Weights of a small self-supervised image encoder.
Model: 32-pixel images, arch shufflenet_v2, depths [5, 5, 5].
Training: adamw at rate 0.0043, 4600 steps, batches of 256.
Rows from block 10, named by matrix and row number. Each number is 500 + 50 x the weight over the matrix's rms, rounded and kept within 0 to 999. All counts start at 0. Numbers have three digits each.
# side20: side pointwise conv (model.blocks.10.side.2.0.weight, 256x256x1x1), inputs 86-171
side20.101:487456513485527428553462427540437476562467490405504440487458443503519456517466480540507458514504595417487543584504505455510538521505485554554637515544489566538552567540520461477435462482471485535542473565408511518415486512460527538522514559610426516492590487
side20.102:410503499426531605453468405523511534596524449459576504518482583501494422500486501542515506520469586550443496557542489520333469488453483544531402468470521544538523404529542500606577490519486516544432486440592475529519442502471557458479464502523512488426524463
side20.103:538504523526472449503446478430477494599478532483538491541472504501400565488574470516483456538501415512486377501451501468494519524472558480503425470532460573517392488559459561396488489546421556490569550486492582455585567568472521470401510481551543520481528528
side20.104:479501437470478517405491562470549475453529501495530554500401477416573554566543393510582511533456406449417564456477458552532506453500497480481457475442506521545535470438510534470577478522490454499478505559593500539618420500510471531480489403533557526456465532
side20.105:478451567485541448546511495498466469531429493475405445474496421549499498450536428445414532553481424505503612460416503476515528509493380441490423532476538470494491513482398472544497503511391484509547464442341497569515543541486511600494483560565426541553515594
side20.106:535478431487393495480481530500403519555391536580557496539602499465418529518482475503529451516473449478356447414443483465477471488449499458402497468514440512561481507495480537433472437411559573467529539549454560445537615551519490508442498398506506532551516470
side20.107:506559408469450485475476511405458446497495560566523458524521477439597417596545537500537549507417473471337474518546570451556588500499546470392408562478393574498357427490577509562414425460607442536566604532509550418572469494564546532437527529458482477406475494
side20.108:482512554506489427501461445492619527581457480529580525468480690469360473537559469508508570494493510508497439558492469468460502470560509454522617512577419377494628479534529462469510448485520534479493484463523462580479443415509471498438487543450530527508573509
side20.109:480452453506469505476568573495565465467520517532489529577427497542622492496546483491515530513502482491562459467427557510462542522593524509460452453482481567456506517592546512509525470587530477450516529507477471509521453409502527512473579475470503495511575466
side20.110:492595556413460495484470547522612552607512446540550480496541660468488443472468547481542546535502349502301641467428428530277459441541444482479611463563454451527479495498463510576568429507622558449501479518495461578469455493534491435437509415438549585486581519
side20.111:562531519451608515542535504431410532468510553546542508641542464494499447529451528462508557474493523424500462518602634485539549507467527409476451502512344501473504574551498460546448533464548429485570629503512468406438396438510545522536476614472441517406494549
side20.112:490488526555425486462517432436598489578472490568506543484415511453470559500500396479551444506487504465503438560472411522526526379451524535544544502523490487504525457587512506420531478464387457547452457483557517476614439428490458476488408509555460538472550522
side20.113:529529550432485461495420459452466547535391560579539458474452500568474521602518366512496481602449512523613485437550363452461558527482510481511482484523488494578470551523472577457499488493430539455499468465500533502486418556478469527468443506536507520508522600
side20.114:484528461553465546535448506543402533390494466541481469569608455473497469538438564487552466479505420400581476466436546514551526506471513464510510443475580600578505507528520552507444554449533486495516593574489483354502453422556463540527485412481437534462486467
side20.115:458430421416480545552429490484534536451511542547425478491572482516608471520571497467600476437504515448469493456528550496507505456480413487490516485437539565486488480507418585512569309484533464490527536536407562430514423521501469490542487432438550520490467470
side20.116:485449527473497433469470521527547485534437521503487456456551451482476522563493468487490522536485445494571445510538486500506539506502529529478503492530547546520446484509476492475472438507462491524511474504452488506536573542452466530519479514544489459478498481
side20.117:426477487463543593544528452448421474530551475439452542552464522580399488485459547496469543509467536450495457485454592523634528474515510486543508513450482526496665586515543541490534567529448450500481516475448476516444550435564574585510532493605461500551437481
side20.118:482513520455437522461541462459502528557457500527524482481445450519491534548451387479522491547485499554598488549496426545481487463464535530515479518494463511546504461547471516437523439466425543474461466448564530517508501512443510459481459522553523521517482530
side20.119:548480549548498457452576457463594556473462484594500521567557490482559556537493446443558504432530511475599457508531394528427565444560490466482510501544543443453576454536553531436491609476474519488455503508570544473463455462517457439442446552419532496484469448
side20.120:508547473509457527457446491517476502449483450498479432360427396514478513517484459518517384529471577492443473559549470480507561542419495534473551545520442569588521513465485490531472434446506512622481414607480457535515538515472460567565501460556520418510468521
side20.121:448550485410474558462517488459564431504497504525503497543383472551588496511536481534529505523503466428481494473498519516484450444502579486483462515540508493555547525536479524519573518547487486482502519539460503531512482455472527502515509454537489527479446509
side20.122:495506440582474440509505439461533505476587482370418524521421448490552461382503478516451587436448399482532491442456485575594464464501501500646529544466513539449571489453540442499552608461466514455468471536490426444570533386499604515476495504572558491453478369
side20.123:555465412533460577436424491504555511442469507481485490462467450504571522537499408541586489562487484551497538501525540531517605491521485498440434552440533561538458520478439514551448511529552493519475492512498468560565442474527470513536475406488564486558516552
side20.124:516515516588614502481491491430375458450515534451536527560488508474476416540517499506555543433536506506522461556587552493512538535572455468569488465520394505514441500584516517544440511521563493552513601491549446479504485441497519516504504589461490521494484484
side20.125:463497446564545560499511466471576525509525445564422502497494483501588554538591529448511436493468541500483495481570588462591431406450510510446640510520451477566594467500505427494554464449505482574479547533488528560553570533492468533484510456524559535492476378
side20.126:501579406447514381506480484461454506418475498557516505458317444510516461600510370473468526512495536443455670466533460463514495496454498485505508518451366495580695489571385546442655492456449465498512511584408445497445367451453483529477497423551383505441519584
side20.127:458484565547468499490538464553403512506512459473452465577583539451565467493478476484482587430503425485409422531497461537609472524511511471624527528479508493439549507398552522490442470449494557444448511542522511392521542437507574543478424541544523515478469469
side20.128:453531501512490441519440431531430538629518511509529532440549576534538467468503515496439550500521464633490559598506506520496422500536439533542606547493509521455463527492499514521531466500527435451512454449520472543608441562540539451431542463497570548494677439
side20.129:489551529428522519530481549438500524430458498541439470505565448523715496530564423475487509521457460534528520496516562452538491417484475449407461523425575492467488440467511549596506506470524470547556557468470590485595474496536533527525489492446516487545470398
side20.130:513502544469521526426516563522526492468538458569521477612412705431507532482580509482539629481477529486407421506493533546467492486549545463405569493516459511445509513493623469578507461415465531522534534555524447480465447435517474594453393578501547528377524473
side20.131:623481494447477577426434398513500459482417367493468542447422550658516524488525530517421442421561456537463465480535472498491489333493495490513406497551499393542483523499449477567570515312430490455467439557476523517496461482514473500497498514541497423452498487
side20.132:517395536478464505408541521543497492523465447548448464548486519436509577531487458479493567460430503612418418481475455480530514450487557517455506475532443527477591392458491493532439515482645500420525562554551508524431538500557568364418518486447515537567435508
side20.133:487531538450516551535467497562529503481491452487511476487477517483513517564431495532529477499480514551478536470594441533536532509507501574470553543514579517514504527507466451555523430515500517516505489496498422501427518366554471494518526509509481402516536593
side20.134:573418519511483464495493496437415390457404488448491460426380447495487539485469436517460544486485454537508482558532445472554494416544528527516475523520485448485450386480540407546491495401659485541535514556450528506675544492588527489516492631451513561510514494
side20.135:463513417517446548475489430481452539547453530468552511589534536532510470500499569475480447474496449471525532508510470495438505621480514478474457467541548530513493560556435533360450469515482465506504582529524559329519481586466456521537525512569525545502525479
side20.136:496490500490383498607456504514525498485393537556519547590533372500505502537530480479514410449514544509467507526509496493468566457474443462564484531518533450538434451471458443509461394426460462587452513553595591441515471516522482418607475412495380526508391490
side20.137:486527465483543528378527505515492513532430470528519467516542470557474598479401468527441475498509458494481583560535461541499489468538510515540494553497454482474447496462497457490395444454521445524477476520530498501571496557537473476607458601549556514550557528
side20.138:497534486462528504386522527458454522504507453533473400542520535530487562553513549525423587468495568460435463512549558482467556458491601479565472469514405585447460544488553486503458431480517500567462553542541490444550539545512469581569470583527484591447556541
side20.139:539463547492603518479514497484493475348487512524461550479490486459512616426474441475551369511520519462625580525514563581564546535520529565432415542481495542474447524477563428492512563518466422539488491547510499526540504518450471465559510558531383435502529590
side20.140:447456475407516528543533563485538480506450500544449480476545443494514552556470495438446488541466464493396477467563502497527565433462470505453509520495599466519456471474426454492507420480490485504492466552465534508523616517484470533510505497503546483511437509
side20.141:498486435493595440494463496520521497488528467455469508525497573567486408480548595524457550496500499463531465468538455439489389468428528416584550487561490423468602580601430470565547518505434509494493505474488480492501453474477489551456521510607482490427496477
side20.142:504514472489469597491522546603473526516497476533546508467534429482406481504515529470411503512466554457454514449546441533491520513426488482391559483508500444516543483383452412441534476478504517502467510488557444499422694524492506450569528386452591472523401532
side20.143:508548469435485474461469443584465571475451468514451594463500463611516429464479518496401460439534549549650586488499445424474505466446440443519539498530541393490496511530391491507552559409447499507510485474460519473467414492494447473568521365527437507504515505
side20.144:472448445478503562482519467499543556504408544648485472555514525489559498536550518466470481525507451491582378430508442383413501510483549408436548525480471407495552503494473531437518537536457511478617540559491622545473611581511476468535479496510530505554378446
side20.145:490483521440490550517486503461517521559396450486480452506544522423443558549481422561576438515449513495513501483565458488498431434470415511553556468573598434546595386501470488536496571333482493477490542589462595497473479521578502498465492560519513475576521555
side20.146:605449509471381583520495484463504515499398495598431548480558403539544573495514412483475489568519482557528544460462547483608542343485518456421476451461438437528543427441511483529489568403455465432459503519437481545492565497540496478483548492487467517509437556
side20.147:518520464440430578546511514475523445487445436455473515534506426522467498495524452498501465566498515537561446416544493483439486384495549465460483516554522405393523422577433477485461604364427542501477512519513536502418438476489438557518478461492461470487453510
side20.148:508513503489358480518485405526547383587433423489454507504485510499403530445595490583496514507560441560429418572467460493548555280493557481488487549515563472528431420507427441519495515314469568513494558472397554480579601453517468508481518467502556510538549485
side20.149:495431507388475529499560555606525500515430542468528553544520571492440522580533465501464500536478596544466518546535479430518475415477541528386542469580487531413563404537511441481475551469525485536520539536593505579423500469518463493437453503389487545552563474
side20.150:524465540416572560602509517555463553521536519428464480648490588517507445540540508509445590499495506533451498446499505496500477460457447482486568467518492464538702502538483423483490569494445539494462609516498464402417613378495537512467454423456557524477400453
side20.151:498487404518427548513510504532494520442428451574484415571502460493509473543512496438448506510512460492478461412429583473459507459393518450488472456495522553517404525508515445481444556436524530584521530553580508480582555559474454571569497555520479443440355510
side20.152:456515466562477445517421432482459521541541485456442529567508474543504446470531535576515433435429504509396426457579597370520609477469499448546522507530432552498500490505499485575467506536460472573524547490430449450439465522485454486524510483535546500561464498
side20.153:523480597494553525609482431504501512556477537419436498451590356476517522526518508512506532585489359500586515438483536492609471483550512530515482411494440549496546649487438513492474431448420474519512517509478479549500480577511521599515486536548435561569392567
side20.154:465458526533480501432402462486507535365452487507490522490499520454522589530506444525586446480487560486534565528462437462471540508522533551547496458486494558536462498379515541515519646563535471530543467483486487535616439640489504481564522380558369487587522526
side20.155:463504536505569437453477489534477564529447502488521505486569496498472526480523459491483470426431607462512506556595435416503609546486490473552563481508495532459497515464531473571409502465454481601505499495518516496533516565511439414621475481500553433546550354
side20.156:384461468506399481540456429450468424554464526517440456574455441492533476443472486532493481466490543478482444460485566483452546445442475498560489518454462546571440418476383475501513470456575522496524604539467516496482552533574525397505573437529512530546475555
side20.157:465552471516478521570513450505491491515505528434552523526482434438505502581528440533548535533454516450524549468473483495446463574403440500491484496433475530590557532460513543473499422379460451573471557447483558472489526485479503616492447422532491489514425513
side20.158:519462502449562513519476466531547490520496525389490503482536510517485528572476463551498486495471569545594424507571485483546456459476455485545546425463496523443607558486441552527481518493477563505473487445420565446474463476518465572525488459520565546586542438
side20.159:563549524526561402452522445474507547567565486595440558486509486575439454443542593417412466408514473536460427521452565467541487477468471434536507543502521467544449600488477505572546458457452500483559536471453503455494507555506473547474518445551573492465461443
side20.160:515555495531465533480533525544423543529508512606486466614511378517472470475541457462474538520442567456449535472493499539494526555518538475518437444502446525498492537478572455465477426426463483625497569556568471447490435535517512589601474518490447558469431506
side20.161:514488543490513468536488468514531542543464561510493497513516423491507562508541453501477534607506530492612561422466565542533463484441497510429460428474503504534546600453508556470554468425419482486462514457483568501514521537506481614511494505561505531495488530
side20.162:451467478435459513546565639431488489523443505524483499534485447481528548524545509461519526523517506458406387422493557454478507428441435434509472532501506459487475510477524480563532422440504456480552469465439591468539619501546490536500518538469542498470484448
side20.163:464462488492567470480553582448517455471502492512468479456442515507611511515504514483490560444503578477399462557504620484563508491456440477424428570503520572452425426403442525510544426532554376493523510460490538512492488525494530421526497493438463455448563540
side20.164:477520506499448518460450410517495452555507517418479545490516500500516455495543524561512476500512446421388521566495542568488524460541542504576572469452412505501452469453500534599501409543510478555474481543575535528486380534530486480523557350497423497477437479
side20.165:549469508437478473499430440517522602535470570526487530535542489474576555491507435516556450554463522522618546404538508446491514478484521479452441393489444532521568547540537539423493543535465508472511501414448552511412448581501472567541517529547409477539501470
side20.166:523523534456498485584478515506575508527387494639542476467513465430563475470503490502590461455459532518474532447494462469453560442435417496534512536557485394469471490476444479526548478436446494526447488500473552516444550460501485507496510437500471497488537507
side20.167:435558481481447524488519459565476538473452493478559478492510566534455461561495571529499543523538541486413504458491522521428446527397522550539446557470524548598521560465508535562520416463400542524453459428547544488561487494447504591530459426555571452392435420
side20.168:466453495445529554506536566466455494439485478447497506400500464470523541570454454493485500554465468553438505498615497525550531574492488529414432466496514495515519440528469522527506457471554478488487476575462451534511535497545488496519498560458551348507465521
side20.169:496516546463548506499452497524548514454490557476488500495562505517592524448496553537445450568537507418657626534560536534479480473518547536517513409489508496460500582546495555539530594474435436483506487514494544491488415616532514561536494531576356520463523492
side20.170:482537463414492525558508503641481504544443484438590520558519506466488392489526589540524587539525505484493516432450493526430444588423480522533501558469421534499574573535575483547462467445388536519481531422533502506506490524465527635498438463541455496392528462
side20.171:511548452598547446543464599490547427394503528506561454517426526398513482480531538542615465390452544455471447464546491494431518577524564461553573483517387448460444483569550451502531537539473559585465577560511478510469533386552397565474465472506489469481597472
side20.172:536540493466473485484524501461524562519462489511479498456521477507498509610467446467511449453469491482479486479539481489491478482442513494503539445527476491524585502495418513485465480472550481490492511574507514456436534444503477460471483462489462499517419481
side20.173:489456432501537541455484502474513407583559480445535498506462597511538502522485517538467494509447543487505470530560520590482543480572471528516569560523452534478521490491515435543578414527549455485466542455574484521488489365579493380581510481529526386524661457
side20.174:536549460532539433397579560481518530477499543539530478536455450404578506552491488470592557473484514535474471556479503518487546619479500481433402477530492545441539430529553492513479391488623473520512602454576497461463440464562514429407550506423531438354517473
side20.175:552573520473404519482435504426559483496402415487529501498512507521469530473488483494544478524537460473467505480528531514484443369516529464558432529592560448586489522566470401574552525344548523493507490588470490519508495445516509595473497509535519492460420559
side20.176:530509477551529472474492516495574468428511515369517517574475515514501545515520510520468529440482592367559528561540473466441583556454488548499577451544544518494406481446518493461502659511523500493547516509541521446482502491612547435622526483522546387501587468
side20.177:512512506553387500552522549532500482569416535664514567510534492502449477420487569441494417484503502462523474420446551548431520508444520457534544508449528437583588588518545434479555486368421517545488480553466527485536555479475449546521461476570493506506445485
side20.178:493569458459424523465469507504554598574527505502619583483499569483437498546476516476456472569525535490416518510541465526434528600573627527478517430514575507508600534541502493495563443429480530585496569469584544450523597464470461500595546427520598489459549412
side20.179:533527529528487510474493486495544520456435464455508507387511540473583538566469474496501502430516374574572485532529507500539481649539504543531524391564515461526497569526486565463534456448547545433445453502507437530493440385498435515446495500462585422517436585
side20.180:526564500524455508419523540444526453452415488457473488564496457500487515484474484530542507473571324568544640505450440539532411532531456474496432516502487497563411461535498512461495533441543507440486548512505394398632393506510511465388482504479569597471496550
side20.181:541484481531467526476478523455545481499431525573491504460433457529590505536578459494516531463514464490538472456505528422481568509564470404404472495515554485415496428532452500558507441470545524540536527439515519512579501514535449463527482503432470487562468543
side20.182:500500533561527526583431477480530510549407546527568480505538528496504445478524512512528511525506438616625477510445487499534402531482631525496447504517366477520595518542545518534518437498429523449446509478554511521450382460489486583370493510484531491462513429
side20.183:477499566629460480556418534511585399453507509582534506485408474403481476540529536514543494556501525460375527517524499491478486524489483479467457475501500467503436404493492494581571495463517511505480472529528524607559491528571467447509520408492539415451512562
side20.184:515569519491529471500460562368553379400556507507592600430308526476500539559533513549521487548500508472469515477550511535453487595579585540479463428517509476432466497531524588546513516553549540427508489499592473555507487447585511437527550467474429273497492504
side20.185:532500481512472463495405593395517469393503493509501552471417468414495553466513522570592438503466527444604430470500594489517553543609611525541444470486403482515430569507580519487509551482506446506563497549516514547447452517518436536540557511606343433496483539
side20.186:538487525487416516601430496479546614624395542579550516529525545483644467517592489469491499591463562472468419466507527444445502397423461473384457515511490474445513456522554531579495479512384478461557500515516530557498523533570484496462492497444543457444504335
side20.187:408491531414528509546479492447564478353507527623503451457369615498575543547508469491536541580536538441578579476487501537496497575516498537618454389451593478498530571514504489505553595462477467524478468459543525522468453509474490539538525457550341553432474514
side20.188:493532407415581604570510476489520528470491477473503514509524414446535514520532505532535559554465427560463598432519550490504570472423452467438431491420536511546407472411464536520560438443472436501541525477521547490570472501540512477483478471488528433421402565
side20.189:515424523544436441550472465548545612583426525614543475569491588457540527546448537473489491475475491528505590417516586487384458466458491467493544517506476371480575534517568478494495486497439481458525534517506499500393409569480509597426478514532483540381465375
side20.190:522502532495457494552478466518452547629511498438588511584519623534381498549536492497516526557440596492494521439536470455507506442495485493568613498551506498451592542487483418435479602456335516572485544469563499523397538557556499577509469571568492451536480443
side20.191:385457445356467561507459423506459544588452499592580454597561596461697487554512481464523514512517508388425448385512492518358534486447508470536545501530537532561524515513504467525509471436480483574551562554528635499341560592508498578470514493555503519472501385
side20.192:495498515543363524522439469533476471493515472473524526557454491484521422496515496536484569493452506553479443580549497520522509467407498554505514496467542573539543473439418439465445504512544485479452526507476509454560608476537565480481543401497484474519512442
side20.193:506428452533454533528578500436446503491508559479460472509536466514466543489504489438449468465470477609409437500483581456514503471501522496467437485495444511477500440509531517439494520533618524470532466488447487472487570522490546481386538480473598469485475493
side20.194:498544490528494448495473560428519392476507505505505558408354509472567574499487480486499515537520473567421621515530519542437441506549504476434378497503490501374416461593508505501532580534534467479571474544510500574533431448553534435542521536472405424456637508
side20.195:476432456447528560489600505497504434518509460508468540542533451449424517521466592513536435543538568488479470465522526573495436536498475564477453517444504507523494448437465424580517516511532457481498559511485546488445496515589560443465540473540533403459409573
side20.196:410490468421627537398524478513467554565499498386502447500523511563453419564470536543414524559503532519474494522524490536508418433477504513619506550477464566534571518440460432596509469528427460536438486478513496468505478449484521568504448508569579502467505490
side20.197:542448461494485495478543512486546498438430475560514439490485415476529614519495363460522522533509427576522442460486466458474517474487537502434496479542512496584449447494517502473497545442478474458517499601498450511526494547497485507408499518504496467486476556
side20.198:464561493484560528393545459492549534439553446526447531588546632430390514528476534473517498524503543367527507584482490515547398477492510481470606491565559461521564415524524496584493458480506480478544543497477504499498509518544509465493421526559528440462539528
side20.199:486471426481498475556490492530459516480425520514425534548528402474528434408510542446489503422506542522592540431537569469459471556457462479495458548472517497437548523594500541528455492473479525512454565476411523415570417566467419500500532442525466474417508438
side20.200:445531510501571449508432534526469520445536502611536475577475491594605500558492451480489500554505575349458480498524560524511592519512587548481463486436511471472450543518487491569525493458504515583452608523544495474457510532496458487570487512539481577473496598
side20.201:495468466553444561470521469449440428443472525556470488516484409497491480475474469490462532497491437603530610529456450542568427495510538496503413420481444502491429498387493506531459522441563493495510509539521493501518485449495544442531468527461464594489510546
side20.202:484456449426592531458548504480508467449588462434417510487497484539552517501447493529507468536494477451452521487558500576543538496556452543536503531481458539472440463480516503513453545638564479539493486469513465527525556434563551522563468459463512431514506463
side20.203:517572521495457495540433485549527591537429489445580504444529405483513530536503465506490491560457352534528529473544447421463507491451473550542507530574601489482428557483490539487527482406478502529501449516528512520442463503524529527513493510521447461474360535
side20.204:477573521454512536656446570487539517525436571556516472486527473346643468495517521462552518570476466525440508522500555511537438494496531512417457487492505494447430441533500539577541427552458481426530486507474545550500488500586511451426500498433500490415614394
side20.205:573512527456510494563499484550544513508496532511434518544583429502494533448537537465434437528559466551466510441500546389498541403533558462419556448548535482556544468515562531493489658563489537491546507472465442489480568557503529504470471542434485463498423516
side20.206:522493493532526477400475519442576506626529517522560525455584501450462455497469562536541431491517486479539342648448483533540529554475547528456554489559530532494494463506500517611398426549593488585494459483576398545445571378517484435463492457439425466472590518
side20.207:508493552541471512665528690544506534439394551649548399518504465344550464536527500444689510529489486509549407464477430477516498597507492483521452539448511390489461497537583483513519437503463581455525521571477499522563521467561452461424515598426525513468550473
side20.208:537505473547442488468454543556555538426398565540542505445478526491603508533565459510558506480529483479601492524461456428501521577516527451414499463503569524418515462539546502457442532459573538529524560469515518562564508463486426460515459549428416560481556455
side20.209:496506536533495423531422411506503587586475534422532452477486534457487501505512468555483524522429593556472576472585506385499547446503524506480521480526450536543584486466504444443447454526550485497502505470533506556443492541569576496490548517499485481496512406
side20.210:486536450532514490488524500581470550472433476558547497551585520470570508505487465505538521482504485404596509527451541529389535492453505456532504418491615523521506596493513493525475486446474564650428504493527504502558486560490440589609457498534504561445482468
side20.211:507494506533530432550503484444499529605470571417524494482500403474557529499536486519500525502435495522368585453441558465484504442443479473424535480490423515496572490471540499528487443425485499507500467460431548514491525473541498502500459484492490501498531511
side20.212:474487605463491578644483649441566460566442586533513480474390485434522519569573507499665449547538591553438539406502568502499495470500511417405435524527482393550577481483482442594535483596416520512505495386535455550512425519513475542414505424443486462485470585
side20.213:505531514573582425521526539514502571609512564352504526593535612464417491558524554529495581449468541399463581527487517518536489516574377503497620465502547503460537508439514498514504459481512448476513572484446482462496507448526518509463409476456557547497544445
side20.214:516505549501536471513481441553391573507503509498474506694548499527505462524483479509427556532509527498543434420535548470536555452503520492514525470546501439571572508483541556534400571551498507462505639521526443445399695542511521465560491494508597460506363292
side20.215:499492537448513502508534487561513514492478473477472555587469500510403589489562514485523504504508582534491577446569461515524558362502525536571514518516531494499499525458469491519478556476448468558508516413486536500393571602544488536638470498527435474623463373
side20.216:475430544482522472495475487646483558513487526467542561542579435555642541483498483487433495550453617500468507440538494545476576525456505518464580464487508518519634487476479498582461484482411529594412551493540527463443571574493468485540552485516541525465510335
side20.217:528495535547433507512550456569485471653411510585489516462488423496412524487514470482507449413524607468502567500460455519460628478502489412427554539466459440470542444508459474476480417500470480571523494478506513480531635540533464400621470466465432460630523510
side20.218:394456500447413533691585582526526483451456554493475530430484419275463490579536470480602539555474515468500486489520461511598527538470468545475486502448560399568476425513478468486536439500463544429511486495443529495568521495532467533488576517466571510503462497
side20.219:459532446454459509448475552509541526502440495486488547541488491541531496532606460507539479476485491503506560436555411348465458540456469421436503503474529496430544473544490511443493589528495497566566560456476544466544440599488423480586510462480492558587501453
side20.220:484485445419466560430608565447453447403499477559387401489428457474467553429463516426441522458505533576340391466414557493536514453462571487494392562503490480551452508510481461535434453510530488516569475447537523490480584514516469507520473510524496469449459530
side20.221:420441496505415519691491408491513532504466560521587577458411396351535469491478439459625524590434519510479537515473471524523464587501520537468474533475524472525481439485550456571526428403562500515513544554514511521577463468563592446510568501466529539481403521
side20.222:483527483456538493439565566400525525462486545477469457535559504504555579498518468487466492506509448460341485455494552489480573463450483489440483426509474555567521522485493503404523448574435435495526483531479537450516503548461531543447473531526476469475482523
side20.223:494491532542416518616503519552535516485429589558549470454468440294517470502545467494682507557490480503612523425536451443497467579457466452431529457481482416470443473543578490484483535517511579478514500472495496512517472496528450557493515446422511477525499431
side20.224:610433501545456477473426540509560503372424487573432539514574366472549525439521472514568546519481368583676510500468516447563488418519572473511492446510473482473516484501521564550435634418549519422484533478422420529505449451518455558439516508499511513481446476
side20.225:433478415455605479514445493497535489453555496383499548522411613511487492523484540575495454551500464465430464549547545497491574504560461556511524534555644576472494523469479481534490496580463462556514539460554452509376522444499471505547527470547502474473546478
side20.226:477492461497452486519518499530535498459430519611451474433501330435496556611496373473498526558436470604477581496503468474559489504501526530463414468441481486597436462479519546478507521492525514507460500493508461501614453502485484471429539456444522535498471550
side20.227:555519526538505538485484495533486501510423500512552589426457563506522470506415496525499394438514536504533486469572450515478509555531472525506484458524498460469477580515451522537408422442534494514542444551526483439423400465536558522590449506567400358542487586
side20.228:519486471517515439495537514501503490348508484410446580466470533488531531466483474509522468486465515538509574552579386581609484489417536606509486487435403561476592500416528496468469668559489443485492443431551457514595470435508542488481518454551457533527549395
side20.229:505502509444465455489554499584516536462478527483481503443571483459457436568483512525528491496551454531478412454528427527513434552461496503483520490510498513521625569516440422499422398487543599396430420531514455492494486420452532481440439545472580522501479499
side20.230:477484467376509557517540566473548492528477524527497521481491441489578500511553506481538515480480563523407461451558532472524552490432455464407434488477555441427511502510445505568566391489439496520511493523503506467603519504573478480471533479459515428451475511
side20.231:475560489547405482603482475496536557616518481505599467500513533477425488540547463526486543518456533469423448467518539397432470461466535475533502491547423498542463534535576436554545497426491554573515564496549527509522472478569547550520536521480539447374393472
side20.232:506485497400497596470532499501474485480474456545429486561511364530419535446483455479494482548521494619490472473481511487571449499478582541473400449464454510570477507527435492510492508501545561480492537530474473504476565516460505498442456410463473517504418548
side20.233:479496510500466435570466526514570494499460504424465494573617363445472449430484538516504497466457517499522497450547499437478536518429510502545523532531470493530470416480483500428463618500516508450518508551445488477474481512552538420493555477512457458508522556
side20.234:494497506524507429412528480523521514484445514580534520485572551412516577529494409462594449490494486423519549494483326464436465569475533453443574429547529455532514507509510535469444590437459539474504440496465545472503408549510443596463497427509534440586544518
side20.235:474367459501516488396622437516487448492501468517445499519497550498421577507507508488507459446557600476622540541443458530504498522464472476448513564507524469489529407508449493459540496456557452493528525452567516485516486476516486375544477547452487531515459581
side20.236:442500458475511597483505517522394488521451513496481468527524447462418433570448486467446475535486530453482522492518441533497465540426415499503541543507584416554536600410359355492448453462460508480502543515466505440413530494490566588492424545534559537498456542
side20.237:514515463510464557469491484403489404448497453476491565491337536490500478471489506521538491479501471434427465501483527527516526521547526531505407410483536536544424488528505530515511469513555483489583494508510481470455460442511529461518512425495387382489472553
side20.238:567537462415517511435543545524536576490497418509435531539514483567467424491485623400436485464516472583534445450548458461513430440370473433548409501499470385477546556519394466556570454500478507460488520421469545486505490498545471483458514471549586459439392491
side20.239:454450524418494492438465571541499487513501512489402541589542428450578573422437455498481436540470566550555542520525543550595561464543567601470520537496443536516509496458510495518499567498480455506501546507486498457431598566535514431535560464560496515619538519
side20.240:486567498501521493489568600415504469510503505499510514458249502472518440524531551481549545491506535452405449481490566505506478486485510512510440447493531537457491517497515466511515389486530415513605457419546547519471453577514509485543564483505448513433481481
side20.241:498554403483499517437525501547372541378485447441430497709531476487505460465433555502543522476531463447542462439562385493450542507512462393537552471553559482547533549500484462572459507446541483494478645634498517349433646517436442551537464519511569632443363474
side20.242:455478497478464503407524500531534498521449495554504462519514452495453572580443413486546432472510454475504554550488399532461558568532448498503520517544584478502499466569462480468436438490451534569455466519569520482535411523456405475586450437492504540573523521
side20.243:481477572415422538509475474494548490553412497441479476569501591414537530460482439481534477452478488507428474485531540410498431401395556507485559475599506426524555399563482473571488600444555527416536564583469566494422558521546517472399515448509502541464514447
side20.244:463524586455565494569486450488507569552488541678475456515523679483554409508486553422481519464491537438481540458483595500475446502489489433486561471449502367562670510562493441527566523588479514465487572587512465497452533484463561452378453468495495542491447493
side20.245:452549435487584470479504510452515410362591496457439531421540476522481442497496492508465575554515509519452528588476487500588411552514514498496508494516459517483498492457487464532465562541503511496505459547541452531595448404449550444427529508488443617427543459
side20.246:514435554531324509504517520466515421492474533403495518577466485477601508512530504525559421519539430522448493509497465521559484403437497484480490387516488547566484515447426514504390455454588461382512526547442518481505568540598540460458451413556518467538487520
side20.247:494511460484498544469560535439436390467541431461497476419515515543368426557481537495523510494544451496400530420469442514550437615497461474520524485496486507501470540516460436532477418525583536469496492481518473472507432391475511530465471551523527509478461559
side20.248:500451443492508455530617532591583445458467482484425546497418389499430489515466530444471522437516587546576534490480528517590499516492465493521479514480582479445494467548360413420557484513552567511431562422469535442476554493476455506529577478463459544486517588
side20.249:486495481469520558476450433444543558560475562535526461510572494528660497487545494521514544494537500392555544499555510437474508432491475470372481517494474521490479478428447529498520488487474424502554554525505560486536455580515553408536502552465478534503566568
side20.250:460506511449548497391460471464449537426436482437504523516497703505501511497496543565484518460474534477540486544566551571449451485500492570524433543486470600527465544529547562510578487500433518495452477510489555508569426503479479588495496507571522509433651534
side20.251:512449502511548446510468535535488515411481510458510526552561416497577559468469425483552478527436426522533491480454434532538527436507497524544562392479444533543528578460460468567407553483512514475459490501495457532501530498525468514511523384527519592598428322